Rows from block 5 of a small sound classifier, named by matrix and row number. Rows with one number within an expert belong to one neuron, the router's apart. Each number is 200 + 30 x the weight over its row's rms, rounded and kept within 0 to 999. All counts start at 0.
Before each expert's rows are labels from the 100 clips, of 14848, where the router gives the expert most weight on average: "responds to" is what is common among them. Only what is clearly more common there than usual is listed. The data: synthesised imitations of 52 everyday sounds, one a clip.
# router: slot weights (model.blocks.5.mlp.router.weight, 16x128, trained with AdamW), inputs 64-127
# gate: expert gate (model.blocks.5.mlp.gate, 16x64x128), inputs 64-127
# up: expert up (model.blocks.5.mlp.up, 16x64x128), inputs 64-127
# down: expert down (model.blocks.5.mlp.down, 16x128x64, transposed), outputs 64-127

# expert 10
responds to: applause; people
router.10,209,209,181,225,191,158,178,237,238,227,193,145,181,200,156,224,231,199,204,157,256,172,204,201,183,185,275,202,232,179,163,236,233,243,144,160,216,207,207,195,191,210,156,192,168,200,226,207,215,259,163,225,146,230,163,241,215,185,144,232,181,164,184,198
gate.8,210,175,184,183,198,165,190,138,175,144,188,220,224,164,217,204,200,207,243,234,208,218,140,223,192,228,212,218,229,208,227,218,169,163,189,205,144,228,185,194,181,192,229,239,190,173,269,179,215,231,172,170,166,203,186,183,208,250,255,195,230,242,219,192
up.8,196,217,182,180,175,194,244,212,216,220,214,215,150,249,180,163,227,166,162,207,191,220,204,233,231,195,178,147,163,169,201,207,209,237,251,232,219,180,237,206,229,201,168,179,217,265,173,227,182,180,171,187,245,210,211,237,178,166,168,193,224,250,167,220
down.8,199,180,241,233,206,195,162,167,225,183,195,185,184,190,180,207,185,204,164,221,217,205,206,278,233,251,121,179,292,184,208,183,218,207,176,168,134,196,180,205,210,202,239,238,208,194,189,240,202,167,255,166,254,230,216,173,180,162,183,255,207,232,166,161
gate.9,208,193,192,190,188,191,253,246,198,235,229,209,176,193,196,244,199,195,254,196,233,249,182,164,186,182,162,197,189,168,189,172,194,210,209,182,171,209,140,180,197,180,179,266,197,224,214,192,187,233,185,238,244,205,233,252,188,176,214,183,185,228,184,205
up.9,185,223,204,183,231,167,152,161,235,226,202,176,223,155,210,183,185,160,210,219,191,214,193,184,195,240,254,212,184,191,207,237,114,221,189,255,243,174,173,223,168,220,239,148,186,228,166,189,217,202,227,227,188,189,237,147,186,200,204,190,235,186,174,155
down.9,160,197,194,188,213,212,135,183,146,188,246,224,203,222,134,217,180,169,182,229,150,178,213,141,192,236,172,205,221,173,197,146,190,199,212,216,147,208,233,214,148,192,196,257,214,174,202,214,180,206,237,205,208,161,227,185,168,221,199,162,204,183,217,226
gate.10,189,218,230,203,226,157,185,249,198,204,168,190,195,174,200,195,221,188,210,261,252,151,209,197,214,256,214,230,235,204,214,211,220,240,203,222,239,177,175,209,223,147,146,166,168,193,223,243,179,167,206,211,207,216,235,231,216,141,229,235,163,205,224,188
up.10,208,189,224,224,180,253,214,160,229,193,259,172,211,222,224,197,208,224,189,186,136,243,218,182,194,162,169,184,181,206,183,189,180,176,170,211,154,214,211,122,174,222,246,192,229,236,155,150,201,241,194,180,191,189,185,211,191,258,148,196,232,201,186,228
down.10,207,195,175,187,211,155,209,217,167,195,201,141,160,212,203,220,153,223,176,171,195,220,161,190,240,221,177,198,207,219,176,189,289,188,179,156,197,169,188,211,170,199,215,177,232,246,178,167,175,239,133,178,170,214,243,185,265,221,180,219,232,178,277,163
gate.11,172,206,193,266,271,178,229,250,199,150,141,225,207,189,193,221,215,176,204,195,197,185,140,212,229,205,221,230,189,225,191,192,228,148,173,185,187,168,207,220,162,179,157,171,209,214,189,144,229,215,179,214,170,172,167,191,186,192,159,193,207,249,220,150
up.11,198,212,205,223,179,182,194,197,196,221,199,181,186,190,229,225,194,223,143,146,250,178,197,152,250,202,130,252,166,186,231,246,222,239,217,181,215,163,198,219,211,164,234,222,231,168,163,163,240,143,208,185,162,220,193,188,198,239,162,196,187,220,192,159
down.11,171,206,208,146,238,260,124,226,219,205,148,166,260,176,219,198,194,202,195,174,202,184,182,233,214,226,243,205,176,158,174,248,182,146,167,241,227,214,224,204,220,184,141,213,203,225,234,156,200,200,148,201,240,211,205,219,245,188,242,208,160,189,190,253
gate.12,191,172,191,189,160,220,224,161,196,223,229,238,252,178,210,181,197,204,179,235,160,184,190,245,217,196,198,160,232,226,205,177,220,204,192,168,223,194,155,159,217,224,209,214,260,191,199,152,216,192,171,170,187,207,210,215,196,212,302,227,222,166,223,175
up.12,227,210,215,207,244,260,213,285,188,211,159,177,215,237,198,186,211,215,206,157,153,179,178,161,159,203,251,237,173,197,209,190,151,199,202,255,209,206,215,201,185,223,182,177,182,221,201,164,185,176,250,217,252,184,191,171,205,190,176,142,158,221,191,243
down.12,184,167,253,219,173,181,230,191,205,169,158,188,134,198,209,156,216,229,257,214,241,212,201,164,163,199,237,215,176,188,237,207,202,184,214,201,201,170,220,233,223,196,212,212,175,192,191,153,231,181,190,212,149,256,182,154,213,199,121,180,185,178,212,202
gate.13,174,183,209,194,154,163,207,161,137,217,209,204,263,204,217,176,191,213,204,197,169,203,234,174,239,186,215,254,218,202,210,174,151,160,229,218,195,166,156,171,251,228,217,196,213,194,195,163,224,253,223,191,264,206,237,238,210,180,209,158,195,193,237,225
up.13,179,185,210,203,181,181,192,158,153,223,209,205,259,217,223,180,219,247,172,166,180,205,196,174,248,181,198,256,226,198,196,210,142,159,197,238,205,178,158,149,256,201,205,195,213,201,182,173,220,263,206,208,234,186,228,239,213,175,213,187,176,183,224,236
down.13,204,160,191,278,186,242,239,209,174,181,189,170,199,175,197,209,237,223,176,188,218,205,187,214,156,195,214,199,190,244,152,265,206,180,172,162,204,168,224,188,153,253,203,202,241,196,181,167,159,160,238,251,182,221,188,183,178,289,160,169,207,213,192,250
gate.14,178,205,260,245,202,222,260,192,194,220,151,209,151,239,201,261,164,255,184,224,182,211,228,239,179,190,219,192,211,152,191,222,188,163,211,219,201,204,211,223,137,247,192,221,130,197,219,135,205,236,224,172,195,162,237,179,209,181,184,181,162,216,186,176
up.14,199,198,268,104,222,214,169,190,235,214,153,142,201,189,218,255,205,214,172,228,180,176,221,233,222,209,209,225,219,195,199,194,170,159,203,202,186,223,195,190,196,217,183,176,206,149,231,158,128,222,217,182,188,192,253,184,188,168,236,203,205,203,214,191
down.14,247,207,256,242,165,167,158,186,181,216,171,203,180,180,283,200,201,228,238,137,190,201,240,230,205,190,188,163,169,199,236,237,234,254,235,180,252,223,177,196,213,228,148,223,200,256,243,209,191,191,227,197,209,146,226,233,209,211,179,154,230,218,176,210
gate.15,221,205,195,189,153,192,186,171,198,182,226,215,235,206,177,181,190,178,217,207,195,226,216,154,211,202,247,207,202,221,221,250,183,191,212,203,222,202,179,174,183,209,228,231,134,165,207,233,200,234,211,233,227,218,168,212,205,220,241,205,233,209,226,120
up.15,249,188,152,192,180,195,222,162,186,163,208,202,206,197,215,217,183,180,218,190,190,194,199,144,177,200,241,210,165,227,234,221,170,197,214,178,196,145,185,189,179,205,222,224,125,188,220,206,216,232,211,198,265,206,185,190,176,247,261,202,211,186,248,166
down.15,209,192,186,219,208,164,164,247,222,175,189,208,241,207,197,192,203,184,218,157,167,198,216,165,175,212,226,247,146,175,206,161,218,240,214,242,228,227,212,177,219,234,189,185,200,152,212,201,164,210,172,231,138,187,168,204,215,200,188,139,222,179,288,234

# expert 5
responds to: machines and effects; laser zap
router.5,186,216,251,205,241,240,189,231,227,205,190,159,162,218,173,205,193,235,193,174,175,226,184,247,203,149,152,223,140,176,221,235,134,185,185,195,255,206,166,230,213,200,205,213,232,203,185,238,204,258,187,210,200,183,245,178,228,166,160,171,261,169,177,199
gate.0,168,185,210,255,268,186,247,226,210,229,198,205,157,217,179,202,187,212,160,229,207,246,221,201,201,205,241,155,165,210,240,210,226,154,215,183,158,185,202,218,164,255,186,223,209,167,196,160,212,183,225,218,250,221,199,226,261,162,206,177,123,108,221,201
up.0,210,204,168,139,178,186,183,169,227,197,210,200,249,227,185,229,186,165,229,167,219,204,167,179,205,243,194,259,274,208,150,174,159,220,200,227,228,182,215,204,225,159,182,197,199,198,207,220,194,215,183,193,148,201,179,125,151,238,227,216,240,291,193,188
down.0,193,260,244,176,220,208,180,145,226,222,208,211,222,204,236,175,179,133,191,150,173,173,229,208,194,211,153,161,197,215,247,180,196,183,212,228,200,187,201,186,242,213,164,199,206,189,197,180,208,232,176,191,247,215,196,210,172,224,144,148,181,167,207,234
gate.1,219,198,217,201,168,162,204,208,183,235,231,180,223,167,235,185,184,220,170,175,221,229,200,172,211,213,214,211,225,183,191,206,274,228,233,180,215,142,222,204,209,168,179,179,187,192,247,201,252,229,230,223,140,192,187,151,178,202,176,197,157,166,165,162
up.1,208,156,169,222,191,200,225,279,144,216,150,151,171,173,273,184,177,205,176,201,241,219,203,197,230,230,201,194,200,231,240,189,201,271,212,197,189,177,200,210,278,207,192,162,209,217,169,214,180,209,226,158,254,227,204,159,170,211,174,193,171,241,187,185
down.1,218,173,135,200,187,145,186,189,151,173,128,188,200,141,227,169,177,187,216,160,249,162,216,182,203,222,196,225,183,177,172,201,201,201,218,182,189,211,198,190,223,188,193,203,197,199,211,187,181,214,148,132,200,175,239,180,208,150,145,181,226,195,114,221
gate.2,249,216,173,129,229,181,220,146,154,190,228,184,179,179,185,251,230,237,190,219,208,231,214,188,162,227,152,228,231,235,176,187,197,215,252,243,180,213,216,215,203,214,186,247,189,235,144,200,185,196,186,216,201,158,225,158,279,220,189,212,140,209,234,243
up.2,176,217,227,153,190,170,192,250,179,201,181,231,176,183,221,203,203,180,247,174,300,207,170,199,192,184,215,252,265,194,203,177,217,220,170,207,198,197,159,196,233,199,222,189,203,242,232,230,187,253,202,238,207,169,188,184,208,225,211,182,187,154,262,186
down.2,212,233,204,211,226,202,163,216,212,204,155,215,191,167,165,217,216,224,185,247,187,204,178,179,236,221,216,246,212,161,198,173,252,139,197,180,197,178,197,166,159,142,262,195,207,187,180,196,177,232,162,257,159,242,236,215,217,209,195,199,198,209,247,178
gate.3,210,218,195,235,222,214,227,236,150,217,185,225,179,202,216,183,156,186,254,188,182,146,188,240,200,261,153,209,217,207,193,135,211,253,180,243,199,212,242,210,170,186,183,140,199,201,146,215,215,178,188,193,186,223,112,191,198,215,306,192,187,201,183,226
up.3,221,231,196,236,212,179,218,226,120,187,214,263,175,211,208,193,185,227,193,212,223,197,190,207,194,255,132,228,234,174,197,133,209,230,198,213,167,219,223,245,131,176,226,181,219,208,154,226,205,202,168,204,225,207,165,217,214,225,291,198,196,154,179,234
down.3,209,194,244,235,247,175,220,220,145,180,195,226,142,192,229,187,170,183,184,261,208,181,183,259,171,236,144,235,181,191,196,181,204,246,210,210,176,184,199,195,196,180,198,186,212,172,174,230,200,188,137,200,158,195,203,202,206,271,311,124,216,214,228,215
gate.4,197,203,190,180,190,225,215,157,191,210,192,166,199,205,209,170,225,184,234,194,136,247,146,224,187,218,220,159,212,180,189,196,220,186,203,202,181,216,220,224,206,201,183,179,207,164,154,238,167,151,208,196,185,248,200,216,213,252,187,194,232,231,255,230
up.4,192,209,188,183,177,228,219,181,178,201,180,155,226,202,219,174,225,195,222,226,137,252,147,203,198,225,215,146,221,185,171,181,211,198,197,191,151,220,235,229,209,208,198,185,218,182,169,237,165,160,206,191,185,243,220,228,217,258,200,189,234,222,232,242
down.4,241,175,220,180,175,194,247,174,180,184,212,192,206,177,250,159,173,195,191,203,202,272,182,251,213,245,200,226,223,165,187,231,198,224,205,257,207,230,198,202,229,174,189,173,250,184,231,279,147,221,215,224,248,179,232,212,185,255,187,163,208,168,194,226
gate.5,229,193,171,187,188,196,290,215,116,164,155,195,212,156,232,192,173,192,102,195,219,211,213,199,197,218,222,161,226,207,227,200,186,246,183,183,205,215,257,208,217,179,174,196,177,203,216,161,234,181,282,229,167,212,191,164,200,218,167,198,174,219,194,244
up.5,190,227,269,132,249,195,164,183,243,221,218,196,244,184,210,179,226,203,224,218,193,154,201,156,144,196,177,216,182,237,206,183,153,157,139,237,180,215,211,226,185,221,202,219,166,241,242,233,163,180,178,202,186,218,243,214,192,176,185,209,193,171,225,230
down.5,217,235,191,166,265,274,234,168,209,187,212,217,178,219,212,230,171,188,198,232,170,164,164,227,203,181,174,238,173,202,200,200,206,186,168,180,189,197,240,123,156,204,205,173,211,181,229,219,164,168,248,175,176,173,189,198,220,216,185,203,133,164,181,187
gate.6,132,220,184,175,204,148,159,181,155,207,213,212,205,167,201,205,256,228,208,218,194,137,170,162,210,206,186,136,180,244,180,183,213,215,150,148,253,180,210,195,220,211,224,188,194,198,182,227,165,200,219,252,238,226,160,189,260,152,234,227,197,201,233,227
up.6,195,194,200,190,182,216,196,219,215,185,200,217,243,220,221,197,172,186,160,220,102,212,190,216,258,185,229,215,219,170,221,194,209,156,224,202,219,228,166,186,178,130,159,201,182,216,229,186,175,172,176,160,217,175,224,213,198,191,176,185,224,183,224,117
down.6,215,176,228,189,230,254,254,178,191,257,233,177,248,212,192,254,226,191,194,189,213,230,193,157,208,209,178,244,218,214,227,182,161,212,207,212,162,229,227,171,178,200,225,232,211,218,225,215,206,199,153,193,248,173,246,197,223,213,178,246,152,204,236,231
gate.7,198,202,237,140,222,197,227,141,159,198,159,221,235,187,238,174,207,198,209,194,197,208,205,204,210,202,167,173,153,208,194,189,219,169,226,169,147,189,232,145,176,178,160,215,193,235,118,190,208,200,198,165,181,216,222,215,213,225,176,209,128,215,194,228
up.7,225,207,211,195,229,177,240,132,168,186,205,222,207,194,190,204,210,223,231,205,171,198,196,244,186,210,178,176,198,164,215,194,174,194,252,164,149,189,214,157,169,187,176,218,202,261,135,147,219,186,179,139,169,236,230,210,168,215,192,198,162,221,171,185
down.7,180,226,167,192,232,221,198,241,183,207,210,227,261,164,198,224,207,235,177,146,196,169,191,160,184,162,184,143,218,232,145,190,220,208,169,193,231,265,207,205,135,181,160,187,180,189,215,245,223,190,237,169,226,207,161,208,178,234,223,268,188,189,212,214

# expert 8
responds to: engine; machines and effects
router.8,256,202,209,181,190,211,202,152,222,178,154,234,208,225,188,209,205,235,187,171,169,179,202,213,172,261,214,197,228,222,260,212,180,185,218,199,197,221,220,233,246,191,188,172,161,224,228,169,197,240,183,211,241,175,186,244,185,156,217,203,195,196,216,158
gate.8,207,247,255,223,192,178,166,159,155,176,224,205,200,212,215,230,161,172,223,171,245,216,175,214,186,201,256,171,218,187,217,208,213,193,235,150,190,182,184,204,224,182,167,196,168,188,209,144,186,194,231,194,236,176,182,222,225,194,275,185,163,190,185,209
up.8,173,196,261,246,185,238,169,184,162,200,195,169,204,221,206,226,164,194,202,227,274,198,188,243,226,199,216,201,195,187,210,204,228,180,177,182,212,193,184,240,239,189,94,146,183,183,213,171,205,183,233,186,207,168,200,240,243,156,214,187,181,170,192,222
down.8,174,200,270,198,194,177,97,188,158,197,234,206,227,182,254,240,209,220,175,173,196,180,192,225,211,244,241,235,227,215,220,190,184,191,208,111,216,229,193,233,199,174,203,195,181,197,192,235,214,163,264,191,184,203,217,183,197,181,218,171,207,179,156,151
gate.9,190,198,222,173,177,256,212,237,222,211,172,182,174,190,189,194,237,186,235,172,205,146,239,255,213,200,205,245,155,214,254,171,179,204,235,219,170,172,152,216,181,192,189,175,194,233,209,166,198,162,201,174,182,166,203,234,206,215,177,196,239,227,143,189
up.9,230,209,185,227,191,182,211,211,185,127,204,246,211,220,171,265,192,179,221,232,203,211,188,186,171,174,167,176,209,225,216,166,179,197,243,224,233,232,224,219,155,205,243,210,208,231,197,212,189,161,192,231,188,230,192,195,213,257,212,242,155,101,166,233
down.9,204,178,274,219,229,214,212,211,192,209,210,199,173,188,151,210,193,231,225,195,212,195,193,154,182,217,223,189,222,167,229,204,190,172,183,124,197,221,201,183,211,195,235,181,158,123,208,186,241,219,182,271,165,180,201,197,158,218,166,190,181,151,242,205
gate.10,128,234,180,142,231,200,180,160,190,209,150,175,243,182,195,221,202,206,193,207,163,198,205,259,125,177,212,205,170,191,192,183,188,205,142,219,199,220,191,146,154,202,221,200,272,141,219,206,197,212,177,203,196,203,220,226,217,162,188,215,237,213,233,190
up.10,231,197,181,270,221,182,222,229,175,209,192,200,167,213,194,211,199,182,210,224,194,198,182,148,246,233,183,186,244,200,187,169,181,191,257,186,209,167,183,206,235,203,165,147,186,199,191,177,221,172,186,190,184,164,185,191,181,200,242,219,171,135,185,233
down.10,196,207,220,212,177,201,215,197,237,181,246,192,267,238,201,200,206,154,168,188,174,189,190,197,217,198,172,235,207,197,180,183,234,194,208,217,133,167,217,157,239,207,174,228,214,245,185,243,185,158,197,228,114,134,229,257,173,206,261,239,226,160,243,192
gate.11,190,223,203,225,228,148,228,198,188,249,180,159,149,217,202,183,228,191,201,189,201,201,245,134,165,205,262,219,246,208,222,170,174,187,158,179,218,185,174,232,217,200,204,220,190,241,163,178,209,233,214,295,251,162,166,185,212,174,175,203,166,201,207,212
up.11,232,212,176,258,167,162,171,165,178,200,195,167,196,208,197,195,165,179,243,204,196,152,182,149,183,167,229,200,153,180,175,229,242,232,202,176,231,179,184,250,197,159,174,205,148,228,211,221,228,287,228,220,176,177,206,232,219,210,212,185,175,196,232,228
down.11,144,178,173,225,248,213,170,201,193,137,221,196,188,226,192,247,206,217,161,202,141,183,165,217,133,168,171,153,183,116,198,198,210,165,209,178,227,163,184,200,172,242,237,217,213,170,197,250,204,214,182,231,229,187,187,150,209,163,142,165,190,227,177,214
gate.12,222,221,230,167,207,178,264,197,233,214,239,235,250,194,216,200,209,135,240,204,154,195,172,220,229,213,245,201,159,215,199,193,181,201,152,186,161,209,199,265,227,211,248,143,199,244,235,234,233,156,217,206,253,210,140,200,214,216,168,200,175,232,202,222
up.12,200,197,186,259,207,218,166,192,201,208,152,154,153,199,212,209,154,221,197,222,272,218,199,214,215,170,177,199,193,242,180,166,161,215,243,165,199,149,224,164,208,180,151,263,232,194,188,178,171,254,177,207,156,211,260,168,222,183,232,181,212,220,194,154
down.12,251,199,129,185,212,197,189,146,180,198,145,182,186,238,224,201,181,182,170,198,189,202,219,204,218,153,179,249,203,191,195,169,205,182,185,232,177,181,190,181,197,234,179,206,170,153,193,255,177,158,183,187,117,188,197,184,178,131,216,238,212,184,230,180
gate.13,154,170,199,174,248,239,191,158,215,189,188,217,191,233,236,172,213,207,157,223,159,211,209,237,206,173,189,147,182,167,178,222,181,217,180,181,270,221,185,207,243,203,161,212,193,177,218,292,190,125,209,190,196,212,217,201,206,217,185,181,256,186,172,223
up.13,191,212,198,174,196,166,155,208,186,199,185,261,219,170,208,161,207,209,234,182,207,171,215,207,234,187,222,209,212,195,169,170,151,161,170,177,194,223,216,184,161,195,191,189,226,169,238,166,199,207,216,197,262,179,220,154,178,197,192,198,213,260,205,236
down.13,173,201,182,162,191,174,151,214,221,193,205,212,174,172,208,190,238,209,188,164,229,196,220,246,214,241,195,247,222,166,165,157,162,229,242,208,223,167,209,194,201,175,212,196,210,208,232,252,205,205,223,175,239,140,232,163,237,246,194,149,217,174,181,199
gate.14,185,229,220,211,172,186,180,179,151,215,198,149,166,163,197,206,229,157,198,215,219,253,168,287,185,204,214,174,175,179,202,191,247,181,187,207,159,248,190,205,155,151,215,190,193,177,210,230,215,202,158,201,244,213,157,203,192,192,196,175,227,218,211,199
up.14,241,219,173,205,226,203,176,234,201,204,155,299,229,227,174,184,154,216,192,205,179,185,227,128,248,142,170,235,225,241,206,191,193,195,282,176,216,229,131,167,190,180,189,198,181,208,204,210,220,235,183,179,196,180,217,183,212,176,202,239,232,225,185,186
down.14,247,237,174,218,173,186,200,245,208,206,135,275,163,202,162,204,219,135,231,210,197,150,169,231,176,193,177,219,192,197,197,171,200,151,224,199,212,199,205,198,157,162,249,163,186,183,165,152,232,227,162,164,192,177,213,186,187,152,166,200,203,231,230,213
gate.15,162,160,248,182,257,237,199,196,249,246,201,225,211,195,183,237,185,224,196,227,219,217,174,206,207,188,182,174,202,170,164,179,193,218,198,169,195,217,198,197,243,250,210,150,214,162,226,158,171,115,207,227,138,172,168,189,168,233,163,227,217,247,195,191
up.15,188,204,152,191,174,178,211,195,186,169,241,204,220,207,209,180,231,203,172,185,141,191,208,176,178,185,235,211,177,255,217,177,191,237,170,215,238,229,165,201,160,166,235,246,206,259,181,262,185,245,214,188,245,198,227,235,244,158,249,153,201,213,197,232
down.15,203,251,174,246,194,175,225,212,139,227,196,181,135,184,225,187,177,209,239,165,213,179,197,242,212,171,241,227,156,209,161,211,149,239,231,211,244,202,194,243,208,205,177,204,185,189,200,258,167,223,156,180,200,187,217,166,208,205,212,232,198,209,145,219

# expert 13
responds to: clock ticking; household
router.13,173,180,208,157,210,214,174,177,205,178,229,171,167,165,156,230,158,231,161,263,175,226,163,221,172,175,177,205,195,107,225,158,156,165,177,203,240,186,155,204,228,236,191,184,173,240,250,191,171,252,220,219,226,150,186,204,235,198,158,159,183,154,178,200
gate.0,188,192,186,207,227,284,161,239,230,191,162,110,203,241,181,210,160,238,251,218,250,227,134,221,160,197,200,273,180,175,235,203,163,188,220,252,233,203,188,224,198,188,189,206,206,217,226,180,190,202,146,207,222,188,167,249,159,214,149,202,199,175,223,127
up.0,224,204,259,244,170,208,236,135,213,214,178,238,207,202,217,209,132,133,213,224,203,213,220,202,224,156,203,208,212,195,192,237,205,240,166,158,226,212,210,206,218,245,238,217,165,189,264,180,176,183,199,247,229,168,153,133,201,175,205,238,239,224,205,190
down.0,207,244,184,209,194,205,220,171,159,210,215,231,224,209,184,204,180,200,156,144,201,221,160,136,219,204,200,213,189,176,194,178,200,183,192,205,186,234,214,209,222,195,194,202,226,201,251,175,223,207,222,261,208,201,246,166,135,256,230,238,191,210,274,230
gate.1,182,239,189,174,186,247,144,202,179,247,216,199,192,201,216,204,197,214,186,179,196,173,206,221,212,212,199,222,233,208,147,185,216,271,217,151,198,235,241,179,222,200,151,274,182,181,220,249,202,255,140,206,231,192,216,245,256,189,244,198,208,234,191,230
up.1,218,240,174,197,207,164,189,171,184,154,197,190,203,223,199,219,119,194,236,196,195,226,218,157,199,233,208,233,192,253,221,145,167,252,181,207,193,226,166,166,214,206,241,165,217,178,204,204,274,180,229,154,195,166,181,223,161,184,282,199,217,215,232,183
down.1,172,264,225,185,220,215,227,187,189,169,218,173,230,161,200,163,204,203,181,210,198,276,185,164,233,214,239,175,170,169,178,195,180,215,182,211,212,230,158,240,193,205,206,215,196,229,142,244,190,219,195,210,172,151,193,210,168,237,188,217,246,245,256,232
gate.2,161,192,211,172,177,220,205,205,171,217,171,224,196,183,198,187,219,237,168,203,178,203,222,207,256,210,171,209,163,214,259,202,228,152,203,211,100,153,179,218,211,216,167,189,206,198,226,191,181,166,192,163,230,230,159,250,219,207,202,168,151,216,179,233
up.2,189,176,216,197,214,204,225,212,182,234,160,218,180,173,210,185,224,228,170,196,171,241,222,214,254,200,192,224,157,212,232,188,199,150,180,236,120,151,195,194,195,202,162,193,226,210,211,179,176,156,213,190,258,236,172,260,230,216,217,183,173,209,197,201
down.2,175,164,203,227,157,181,257,169,202,168,267,202,120,217,160,265,224,172,241,180,202,180,177,233,219,189,209,222,237,212,185,157,193,191,127,171,176,229,234,212,172,191,173,176,193,223,196,166,219,205,193,164,171,196,190,198,170,130,253,214,184,186,145,229
gate.3,227,203,197,182,216,179,186,175,211,203,217,225,181,200,183,213,234,238,192,191,249,174,207,220,209,216,184,206,240,200,186,194,230,154,254,219,216,213,181,178,240,202,256,188,165,192,256,183,176,207,242,216,143,212,202,178,203,113,260,188,165,189,210,205
up.3,200,272,250,196,240,236,226,173,160,235,222,175,170,197,249,252,180,237,185,155,213,189,218,234,159,171,213,204,192,235,165,250,213,221,114,202,189,173,214,200,183,179,199,179,186,216,230,171,192,115,203,187,232,193,173,200,176,191,171,201,164,225,198,215
down.3,192,249,251,202,239,174,238,213,224,235,291,218,179,180,259,158,238,232,216,241,163,223,203,207,238,186,211,180,209,172,171,211,159,153,203,191,219,198,211,217,162,224,205,181,192,257,181,175,202,200,256,161,204,216,177,126,140,228,131,207,199,201,168,183
gate.4,217,245,191,232,213,192,205,145,141,240,204,236,183,158,158,161,215,177,203,200,191,210,212,164,242,147,176,253,161,223,209,207,223,211,232,221,194,208,174,189,257,183,163,228,250,218,237,183,183,148,219,173,145,167,205,227,169,209,181,228,174,199,184,187
up.4,159,251,119,187,167,168,211,184,238,189,145,148,158,222,193,199,202,183,212,222,173,183,169,181,228,251,209,171,161,142,210,188,230,213,251,216,221,264,222,203,141,205,177,186,209,172,181,191,145,184,218,214,254,213,189,162,221,172,166,221,212,198,178,241
down.4,197,192,158,225,180,241,208,212,178,222,207,144,145,202,242,180,187,154,257,236,194,176,212,272,219,227,173,183,207,197,214,189,150,185,219,169,195,200,271,206,196,224,229,176,164,221,205,225,218,197,215,178,134,210,189,212,169,153,201,147,195,215,227,140
gate.5,193,168,196,190,175,226,239,191,210,179,227,223,177,180,228,204,205,198,202,216,130,204,199,204,235,167,171,161,182,188,196,191,214,232,246,216,207,216,204,175,135,199,133,252,197,125,161,119,239,218,130,161,232,203,240,179,185,215,224,243,195,234,218,186
up.5,186,206,246,237,260,208,248,209,166,166,207,236,171,196,194,156,192,190,261,181,182,219,173,151,223,160,192,145,174,186,245,192,189,122,206,237,228,232,186,189,195,231,236,217,211,226,158,195,166,201,259,157,202,181,181,187,156,183,167,208,218,199,222,184
down.5,176,199,252,177,208,220,261,209,187,194,161,229,216,219,187,155,168,195,183,144,211,243,194,229,248,168,179,210,192,226,228,214,230,222,206,205,198,177,206,213,192,208,226,191,185,215,209,245,164,155,254,183,219,152,160,172,240,179,134,198,189,215,213,204
gate.6,206,192,202,207,180,206,184,162,185,163,170,207,215,162,242,217,183,194,189,164,195,218,203,202,219,187,232,228,233,209,215,176,205,170,189,220,201,206,270,177,172,146,260,246,159,162,195,154,217,163,191,167,265,190,200,188,242,165,188,215,171,263,209,210
up.6,205,187,197,211,191,181,253,253,197,225,192,172,178,207,202,167,234,231,264,217,197,187,218,173,200,188,162,177,146,218,161,196,210,237,254,181,163,207,154,224,191,219,172,185,274,211,160,172,233,152,191,194,197,164,206,215,157,242,188,218,249,216,185,186
down.6,173,200,123,204,160,166,219,213,144,198,213,160,202,211,195,195,201,207,202,209,190,150,207,203,206,215,165,131,182,200,177,175,208,191,197,182,177,182,190,209,197,200,200,192,205,192,211,184,193,187,142,219,206,216,185,259,212,223,194,206,206,196,152,210
gate.7,217,223,142,265,193,215,197,232,178,148,186,195,215,163,200,185,196,79,252,245,190,204,211,179,233,178,184,180,215,219,235,227,236,200,291,244,120,199,201,195,149,185,157,180,214,149,182,216,222,215,181,192,207,197,227,163,214,200,203,182,203,162,244,180
up.7,163,149,258,210,227,244,200,191,194,187,188,189,189,194,202,168,169,210,180,169,194,201,159,225,188,173,194,194,244,185,212,208,188,208,204,183,177,229,147,180,240,171,257,221,145,200,200,237,190,218,135,224,185,197,210,206,233,207,228,148,215,254,240,202
down.7,213,183,169,253,196,227,209,175,164,192,210,222,158,168,198,194,182,191,188,219,187,238,175,221,224,190,157,226,195,222,193,223,193,184,192,183,160,248,160,213,173,221,159,195,239,172,165,237,187,209,133,236,200,206,238,206,199,222,283,165,233,192,286,201